A small model that answers yes/no questions on an image's attributes, trained from scratch.
Data: trained on short English words printed on busy colour backdrops, 90422 training examples, 11.3 epochs.
Rows from block 9 of the image encoder of a small model that answers yes/no questions on an image's attributes, named by matrix and row number. Rows with one number belong to one neuron. Each number is 128 + 24 x the weight over its row's rms, rounded and kept within 0 to 255. All counts start at 0. Numbers have three digits each.
After each neuron's rows are labels from the 100 images, of 14976, where the neuron reaches its highest value: "top examples" is what is common among them. Only what is clearly more common there than usual is listed. The data: short English words printed on busy colour backdrops.
# fc1: MLP up (encoder.blocks.9.mlp.fc1.weight, 768x384), inputs 256-383
# fc2: MLP down (encoder.blocks.9.mlp.fc2.weight, 384x768, transposed), outputs 256-383

fc1.566:089088137145170120140110113196154163109097150119125126169142131147156124093065209116163132148091126095162154116125150125130106133117129113090106136121159141090102160158112099136148122120129144133136141126144139095128168126173119107149147109090184131077122133121180160135116142144110149116126120137091149115076090123111175129089147137099150128131107101126108146129165198089141127124116
fc2.566:141082132131101115132137176103121143082145108111113134126101148125153130131188135148120082137155172131104113105132112108118123144157199159100115155101111136143151125107113140134124111118125110155128116119134170105151127122124101107140132110142121119117179145113111125084129106140130116150212120113142130120172107143123127133138082108142115135145141137101122092122116151167139120119121
top examples: bold; brown ink

fc1.104:195097161113108123115134118090127125094171139138134135125167119110086145139159148134117150159136114149113119141095114120133112108140183146122171134116105102136146136143123144118138140128143111101119146158093120112143105124125135121113127143144106137148112144130107133109100142096155153098130159118107098152188115162122123117143119134141120124140123132102098121129100061140095153120141
fc2.104:129137136138108147152108102184126094160133090108151126139121113119122097126079123124119180111111116150148117109151142109099153168102059128123122117130100104098124105137091140126117154115139120120106133104114113126148120120118097125155165129118126107117096130121138148169155133103141130097075124116041136137096099120156142111075075163144140129127111102128113118150164109122122162131129
top examples: bold; red ink

fc1.228:125157122127141149099149145124130125172147151115139141108131118168121130156146105103142197136170108148160117128066079140126128100106095102100111095138149126176124119115146143090106132142127152107095090121130121115150114108144164130121130133123115115131121120149104115129110116103124133135121175159181139161130169134152117189106149125114110128105119100150114134115110167147152080127104
fc2.228:144109146126139127043129113130134130210104103129103140117096101129140101136123144118127099164098143118111140144165093137151139123105059143123125138113166137111113109154137106132157127120098114162140143115114104117154098138142166157107103143129121142138120090128133124117127148154104110121109149133195109120084147147124123130149143102106126156133132155146171161146172107138141152116161
top examples: sans-serif; yellow ink

fc1.720:112133120132149144122132101134145106145088120135122141141097177144103150151105066144111073125107117143141169125159129134115154121092112090129117093141097095123140112133120151131086097090149164124150178066143161135140132121134125168132137095099099132125184131155143150113124093172126143139133147139126086134146089131119164135143166127098149161128171115134146146168111101160135135077218
fc2.720:127178131121148114093122133115122159108147156122139146126124119113155144167149068088117055103125174122139135127099126117163125116162083154120164150170121123193142143128138119125087106142151123161136106085094172130144145129117127100152127119123103123125141111175102117124140148122115157115106175127148138110142149145159116107148146153144098127140086098115138164098144081122139141154134
top examples: bold; green ink; teal ink

fc1.530:092117127112134140090120160098135149186139149131116147129103144160124114149088095114155200156155156136131114130087122185121138138099107122098071139142111118131119143105127129083102155119120137138132112085126136102137102116158131133128145103128115118102135137123129142135142091103133149128078134125171135108100174139150135170159147128143131135108132147136118103120155210118129073093109
fc2.530:113099139096124149062132147134123124185128118135094128103100092120120102145119162102135100145108136114137136113149080108158109108115097149126151120125161148128122105141155128145131104098108128139118134149108114120165109135168174112113110130123135152151099084133154130145127154147110091135113162139180135141100144141101131117125148092099099159140136149148170160140141143130150149116111
top examples: sans-serif; yellow ink

fc1.78:089112165122104133129123114192122102179141128129089152135118159155154161113065108138149079123136111100117130146095120130113156151094064139126141152126107089132132139158117126091109137137142160147131115046132154109109081155126111113140097121130142133131148121132158120084145110130121099119126127138143141116108127130149160151119145102137128103088138108139165126149093217160147173125154
fc2.78:132124128137120182148120143102107137158113112145127141125131117091110101179122142148115052129151180154119147142170095117135074085141105137144154132129133150103109098103104133146170125109119124094112150152094149101153181134116135109121150158140142133147136178123057183131133160087164126127192113140167140111167172158099110136106115069081127176089149091128123112133137178130154141118100
top examples: sans-serif; orange ink

fc1.332:128130135126147119216134088133117110119148107089151151127143081141115119121074145123128099133099169131149124102183090146113171149111165160083122122152138099140152149157162165107110154089150113122128169091105126128139142139114139134098124101113109106117150139143156099090128140140126141097110111091068125121120100130112182151121098111147116123162120091184158128161117177122126201081131
fc2.332:156112122126115105197118129101124118117150139128118147097145135109128123120135098157113072147128134147107078107168142084144148157083212138110138119121135138118099128117107119124104115130127101141096155125146114102115122118131139110144127117144152150136107102110102106107099128102134110127136157097136128136140137121120150153117073107139154118147142158116138116115124122111139124097163
top examples: sans-serif; red ink

fc1.401:147154113113111160098149140133150119156125144110124177114133132148126147160160094114125213137173114153153120105079099143118128137120117106098143123143167153182148141117124162129135135146126126113120104147126116126141121115149155131120144120116115122144088126151087136137085117087101137126121186173183161161129145132144120175088143134113098119119112123152111160122128169137102079131075
fc2.401:133102143122147109059121123119130144193104114116114128122086117127137107134111157112148112168098122115116122144167118146146118116100042134135128136118162125085120109159136096159151125111102140142138134114122094133154096134149165174104088151139133132133133060110145100119129136167105105116100138117188103130088115138127117136148138126102130145140124155164150142138165091143155152113177
top examples: sans-serif; yellow ink

fc1.574:119143130127148124205117132109102126144143132103142110137153095114133133154076126145150085133099173129156146101171101162104162131135132131110128090133087096143146153152165181111113166091157129155147142116136131131140135154109134087104103079139116146108160128121171110123114149165140113092115114131075104115118134086111149160129081098143109142140124114176154150157142180134130182095136
fc2.574:167113106138119114188124135102130133133146128144120162084145140102120114111133103155105080134128148147107100109172150086161150167082216130113130121128132131128107135111100124123092113139103108140106155150126117099112117127133143127145140116143141138130094120122114108109086149114139118144135158084154136119135141116112139156121080112142149135140121164109148123116131138126141120105153
top examples: sans-serif; red ink

fc1.351:131129128109108078107169115115106137084139132125088122093106116104104156142154127113102140116116136121107145120136159109111136151172173155123170106094097115121172139164128153124146150147143115123138161190097133134144091138116150114120115128147095120126089131138100122115114150145136088139094143095124105142142111133140136157154129127140155106137186129128133137118098088120160195111150
fc2.351:131133129143117149110115101137107127151145133144142123138144110122117158090081096112153213109166133137172141086133138104124124193068080148120154122179125124166136100144137149109097123090094110129050116168111106156113141111123142111209141144115130100110129123127125178165173100135161128137100132130095178111079124130128134109102122143115119119127117127143135121158137117138154134118116
top examples: bold; purple ink